config.toml
crop_scale_min = 0.8
patch_size = [2, 2]
epochs = 5.1
Rows from block 4 of a small image classifier, named by matrix and row number. Rows with one number within an expert belong to one neuron, the router's apart. Each number is 128 + 24 x the weight over its row's rms, rounded and kept within 0 to 255. All counts start at 0.
Before each expert's rows are labels from the 100 images, of 14976, where the router gives the expert most weight on average: "top examples" is what is common among them; "colour at peak" is the nearest of a few named colours to the mean colour under the peak. Only what is clearly more common there than usual is listed. The data: fractals drawn by 1,000 iterated function systems, in grey.
# router: slot weights (model.blocks.4.mlp.router.weight, 32x160), inputs 108-159
# gate: expert gate (model.blocks.4.mlp.gate, 16x80x160), inputs 108-159
# up: expert up (model.blocks.4.mlp.up, 16x80x160), inputs 108-159
# down: expert down (model.blocks.4.mlp.down, 16x160x80, transposed), outputs 108-159

# expert 13
top examples: dark on light; two maps; sparse
colour at peak: white
router.26 [117 127 104 138  86 109 147 131 147 137 111 127 104 140  91 146 153 117 119 152 135 114  92 143 103 131 126 113 105 126 161 106 126 151 127 131  90 136 156 156 130 150 122 121 151 105 159 103  96  97 112 163]
router.27 [126 128 103 100  96 119 135 111 119  95 113 124  99 140 103 119 116 134 136 148 159 121 104 120  88 129 153 115 120 172 159 122 165 102 118 120 106 165 165 159 150 166 130 106 143 147 156 188 149  97 130 146]
gate.0 [153 126 130 165  80 113 141 122  91  99 106 149 149 137 135 142  88 132 147 119 115 120 139 132 128 150 156 103  99 111 184  93 115 144 117 115 145 153 125 134 128 193 126 120 139 149  96 159 139 162 172 145]
up.0 [120 179 130  82 160 111 130 129 142 130 120 144 125 123 100 139 136 136 132 151 142 121  92 100 132 128 157 115 119  58 115 143 124 130 163 149 162 108 153 139 138 141 116  85  82  85  76 154 117 143 159 133]
down.0 [112  80 134 136 135 141  95 161 145  85 113 123 129 149 107 116 118 112 152 175 137 100 151 104 164 157 138 150 119 117 136 100 106 140 134 104 116 109 138 129 133 123 165 160  88 129 115 153 116 119  64 146]

# expert 9
top examples: dense
colour at peak: white
router.18 [187 134 121 128  89 142 143 129 147 150 162 105 113 108 141 114 152 120 131 124 155 100 138 105 165 156 104 136 158  90 132 160 144 128 161 147 113 135 126 153 160 116 166 156 134 138 147 145 133 121 131 124]
router.19 [150  74  75 159 127 116 153 119 140 147 120 114 158 105 139 104 102 114 101 101 131 118 128 115 120  98 155 157 118 159 137 117 137  80 139 139 115 130 141 113 182  78 133 114 109 106 123  71 158 103 144 134]
gate.0 [106 138 126 145 197 105  70 136 138 149 141 155 103 122 136  94 204 124  87 154  88 160 145  98 119 127  93 113 117 117 120 114 143 122 111 118 132 122 128 140 120 106 182 154  79 103 122 129 143 157 130 139]
up.0 [ 88 111 120 122 139 142 146 173 120 134 118 151 114 137 143 140 142 134 110 117 108 109  68 165  89 150 128 147 163 131 132 149  92 128 124  73  97 109 149 174 117 142 116 109 134 144 128 128 134 124 159 123]
down.0 [178 120 137  93 108 145 120 118  98 169 123 132 135 101  85 177 162 143 182  93 113 131 131 111 115 146 109 126 151 133 155 141 135 148  99 103 129 117 147 120 150 119 147 132 149 157 121 167  70 188 129  85]

# expert 10
top examples: sparse
colour at peak: black
router.20 [ 83 114 133 111 145 136 161  77 146 123 130 113 130 132 142 108 117 125 145 143 114 107 135 113  90 117  95  78 125 126 128 114 149 122 102 116 101 151 108 116 134 148 122 161 140 147  89 171 114 118 109 138]
router.21 [ 67 125 139  86 121 132 123 140 139 132 130 126 119 140 152 123 110 162 134 155  72 168 151 124 106 177 124 118 140 108 153 104 117 140  99  82 164 148 128  97 139 118 139  99 163 153  93  87  91  90 110 108]
gate.0 [ 91 137 158 143 159 138 115 151 153 132 108 140 153 125  90 107 118  93 149 155 149 134 165 132  72 118 117 108 124 120 118 135 147 108 133 145 101 164 146 121 123  92 127  87 166 143 133 149 148 155 118 125]
up.0 [ 86 130 135 150  87 151 119 160 110 129 143 140 137 139 151 160 163 121 158 124  77 131 127 141 143 143 159  96 107 109 124 127 156 126 135 131 209 104  96 112  65 125 139  81 119 169 145 132 119 118 106 151]
down.0 [105 161 125 125 136 160 111 118 124 123 116 143 128 146 105 133 148 148  79 142 136 120 112 144 142 143 134 100 150 148 138 111 164 120 106 146  80 101 168 157 102 154 127 132 132 105 138 157 193  98 117 153]

# expert 6
top examples: dark on light; dense
colour at peak: grey
router.12 [104 138 128  94 100 111 159 120  93  79 132 116 128 161  98  95  86 117 136 132 116 117 140 139 141 139 159  77 127 133 159  99 139 121 104 113 108 127 118 150 145 124 136 125 131 137 165  70 146 122 130 178]
router.13 [169 139 124 116 101 115 147  86 103 133 164 133 107 125  74 119 138 143 124 136 141 123 145 151 126 105 157 117 118 146 170  74 110 152  82 112 114 148 129 155 105 131 122 109 117 149 137 113 139 117 118 156]
gate.0 [127 130 156 116  78  86 119 141 102 164 157 107 131 115 121 145  90 116 101 119  93 144  92 127 139 131 135 145 126 126 151 103 131 135 131 169 131 109 110 114 145 134 135 161 136 108 130 145 129 127 132 164]
up.0 [175 121  96 133 123 133  83  95  99 141 121  94 129 149 107  84 102 137 116 113 129 167  92 120 124 115 131 140 121  94 155 107 138 144 134  68 123 130 111 161 168  98  89 163 108  97  92 142 160 103 118 119]
down.0 [128 155 102 159 131 145 155 104 136 113 117 141 144  95 127 128 115 143 143 110 116 128 123 100 151 113 178 120  92 132 153 149  92 138 104 145 128 147 123 121 116 120 152 152 128 101 155  70 131 183 119 146]

# expert 4
top examples: dense
colour at peak: grey
router.8 [141 168 123 138  80  98 103 164 131 137 147 160 113 155 142 119 119 143 143 120 143  85 152 119 136 158 142  79 128 136 143  91  90 129 161 101 107  89 111 145 122 152  92 121 139 121 170 135  86 139 142 141]
router.9 [ 94 132 102  82  90  89 137 110 135 163 192 161 166 138 130 115 128 110 105 151 120  77 123 115 129 198 155 114 113 130 165 133 143 162 131 130 146 146 148 151 146 114 123 130 125 152 106 136 112 100 108 147]
gate.0 [144 158 134 144 101  92 135 157 122 140 143 105 131 113  81 126 118 127 133 125 101 153 132 150 120 112 128 100 132 100 120 136 112 106 128 145 122  90 145  99 143 137 149 113  90 131  88 152  96 125 149 150]
up.0 [132 152 142 123 160 141 125 142 125 136 146 119 135 147 150 139 109 131 130 142  88 128 171 145 124  96 125 115 147 126 150 147 114 130 149 125 120 145 122 103 116 137 176 155 110  99 140 166 142 126 153 120]
down.0 [122 192  95 113 113 143 119 116 166 140 125  84 132 136 138 141 160 141 162 142 135 159 137 116 155 132  84 131 184 115 157 173 109 123  93 104 102 107 122 138 149 147 117 138 176 138 133 114 167 125  95 116]

# expert 15
top examples: two maps; sparse; dark on light
colour at peak: grey
router.30 [102 150  99 124 119 138 117 114 106 141 167 117  91 142 128 161 125 154 121 101 135 111 162  98 155 101  88 154 113 107 122 145 129 134 108 131 131 145 135 169 126 149 137 108 115 122 120 141 160 123  93 147]
router.31 [127 110 108 133  84 138  87 156 106 125 112 110 127 133 131 114 139 155 128 177 113 139 108 200 156 102 137  90  66 147 138 116 160 133 162 124 133 137 159 132 142 121 126 164 131 117 144 101  68 132 113 114]
gate.0 [164 136 101 143 134 127 106 125 109  91 110 109  96 143 127 171 154  96 158 142 154 156 127 142  68 121 139 156 118 170 145 130 132 136 137 133  77 106 148 103 131 112  93 145 128 122 119 139 127 149 157 153]
up.0 [142 128 145 103  95 113 139 129  96  92  75  75 113 141 131  78 153 124 162 135 182 119 113 141 116 121 138  93  93 116 148 131 115 161  94 135  77  98 160 112 109 159  92  86 124 166 125 118 112 158  94 146]
down.0 [108 137 126 134 126 102 147 119  84 164  99 138 125 120 108 110 102 120 119 115 153 147 174 105 111 112 160 107  98 116 155 126 124 121 142 155  99 125 113 152  88  74  98 124 113 148 166 100 124 133 122 119]

# expert 5
top examples: dark on light; dense
colour at peak: grey
router.10 [106 143 104 112 108 140 155 138 130 118 149 120 149  97 149 143 123 159 143 128 126 139 125 136 174  79  91 130 109 108 136 148  77 102 167  74 146 168 154 153  72 131 126 151 118 104 160 151 133 109 144 139]
router.11 [142 119 121 107 134 141 126 168 148  77 102 124 109 107 126 138  84  99 139 114 146 127 138  68 147 143 145  92 122 141 114 163 113 128 159 157 136 166 112 123  96 116 123 144 126 121 145 160 106 101  89  82]
gate.0 [121 129 159 110 116 148 108 118 109 144 100 118 139 160 141 127 139 153 129 164 129 143 100 151 131  99  94  89 145  70 137 164 141 115 139 106  99 116 129 129 110 182 145 121 102 158 124  98 109 144 104 127]
up.0 [104 133 123 119 120 154 153 103 151 151 139 150 110 152 143  92 123 173 127 167 144  80 141  79 167 179  98 153 144 156 134 111 111 130 137 116  80 144 161 100 121 128 124 116 134  78  94 124 122 128 130 186]
down.0 [163 142 162 105 147 155 145  91 144 107  90  99 137 118 157 148 160 187 122 149 157 130 102 106 147 112 101 126 117 129 123 103 149 131 137 160 117 107 133 150 177 109 152 115 108 108  76 112 149 146 117 147]

# expert 1
top examples: two maps; sparse
colour at peak: grey
router.2 [141 153 119 136 115 137 123 136 136  86  89 160 120 124 140 121 120 117 132 135 121 105 188 114 195 144 154 132 111 129 129 180 139 123 166 107  94 125 136 157 181 144 102 117  97 115 152 102 116 123 123 129]
router.3 [ 81 112 127 148 126 114  91 147 126  71 132  98  94 138 113  89 128 117 166  94 152 134 147 126 118 138 117 125  99 111 113 128  94 153 183 129  84 136 127 130 147 143 114 114  81 133 135 133 201 120 146 155]
gate.0 [138 102 112 127 152  85 142 134 137 110 113 146 130 129 127 113 129 100 125 186 137 113 109 105 106 135 157 159 101 104  98 134 147  91 107 137 126 112  87 155 150 119 130 141  99 123 154 134 134 131 121 102]
up.0 [ 93 133  97 134 158 126 117 166 132 154 120 110  97  84 132 125 140 162 109 129 115 121 118 131 106 142 154 118 137 159 103 155 107 151 122  80 106 104 138 134 133 164 103 110 152 143 124 146 135 118 113 130]
down.0 [147 166 116  98 111 102 159 133 140 155 161 152 121 123 116 143  95 168 173  65 121 141 129 188 124 120 138 141 126 118  92 133 149 105 132 148 141  93 132 121 123 136 149 102 112 118 163 155  98 150  72 155]

# expert 0
top examples: dark on light; sparse
colour at peak: grey
router.0 [143 161 119 154 126 122 102 115  96 119 124 142 134  83 134 126 138 127 149  75 134 132 141 107 148 102  91  91 101 175 158 120 132 122 175 144 149 147 124 135 122 163 119 136 160 136 153 160 134 136 132 135]
router.1 [105 159 115 112 132 111 106 108 113 163 145 100 103 139 153 136 110 154 166 115 126 103 128 128 153 184 162 149  87 160 152 129 125 123 153 163 139 103  92 148 143 136 111 115 128 172 116 117 132 122  91 140]
gate.0 [ 88 142 111 144 108 138 128 127 149  74 152 147  90 147 103 109 114 136 151 141  85 132 127 165  83 119 124 117 161 128 111 157 117 150 152  92 183 152 154 143 126 127  95 125 123 111 123 124 139 110 100 136]
up.0 [147  91 135 133 153 138 172 114 167 106 128 157 137 126 135 124 106 153 128 148  74 122 147  86 119 115 107 125 158  91 104 165 156 109  89 133 145 141 138 102 101  95 128 164 136 126 145  94 128 106 191 120]
down.0 [124  93 119 171 126 114 148 132 122 101 169 131  97 114 101 126 125 101 128 122 133 154 134 145 108 171 134 147 116 145  76 106 139 125 144 138 117 125  96 133 154 129 124 135  76 150 142 149 120 156 111 125]

# expert 11
top examples: dark on light
colour at peak: grey
router.22 [104 134  98 131 135 142 125 112 136 152 111  78 106 155 135 153 144  87 131 171 139  97 132 138 158  74 146 139 136 152 135 131 146 156  88 101  63 115 114 155  71 106 141 124 121 145 139  90 118 128  93 138]
router.23 [167 154 120 107 120 104 135  79 141 171  79 113 148 163  80 112  99 143 101 145 140 110  85 128 149 147 125 124 119 137 123 132 160 128 110 139 128 139 107 147  96 139 148 118 162 113 147 119 125 114  87 164]
gate.0 [112 137 120  80 115 131 145 168 107 164 148 150  81 122 108 123 177 184 168 139 126 134 110 122 102 134 123 121 122 118 167 132 141 126 109 184 147 136  88 162 162 112 101 111 147 106 113  85 147 143 133  94]
up.0 [123 155 111 141 136 140 132 125 105 129 134 171 106 135 164 121 160 164  81 133 133 141 137 137 101  93 139 127 118 137 147 115 109 123 137 132 184 130 133 127  98  99 142  75 120 118  97 110  96 130 121 130]
down.0 [134 103 105 122 138 158 124 110 163 119 145 133 157 137 163 126 126 122 106 133 141  84 109 177 117 152 157 149 133  72 156  97 133 142 119 104 135 131 103 112 129 124 209 122 148 155 139 119 127 154 137 179]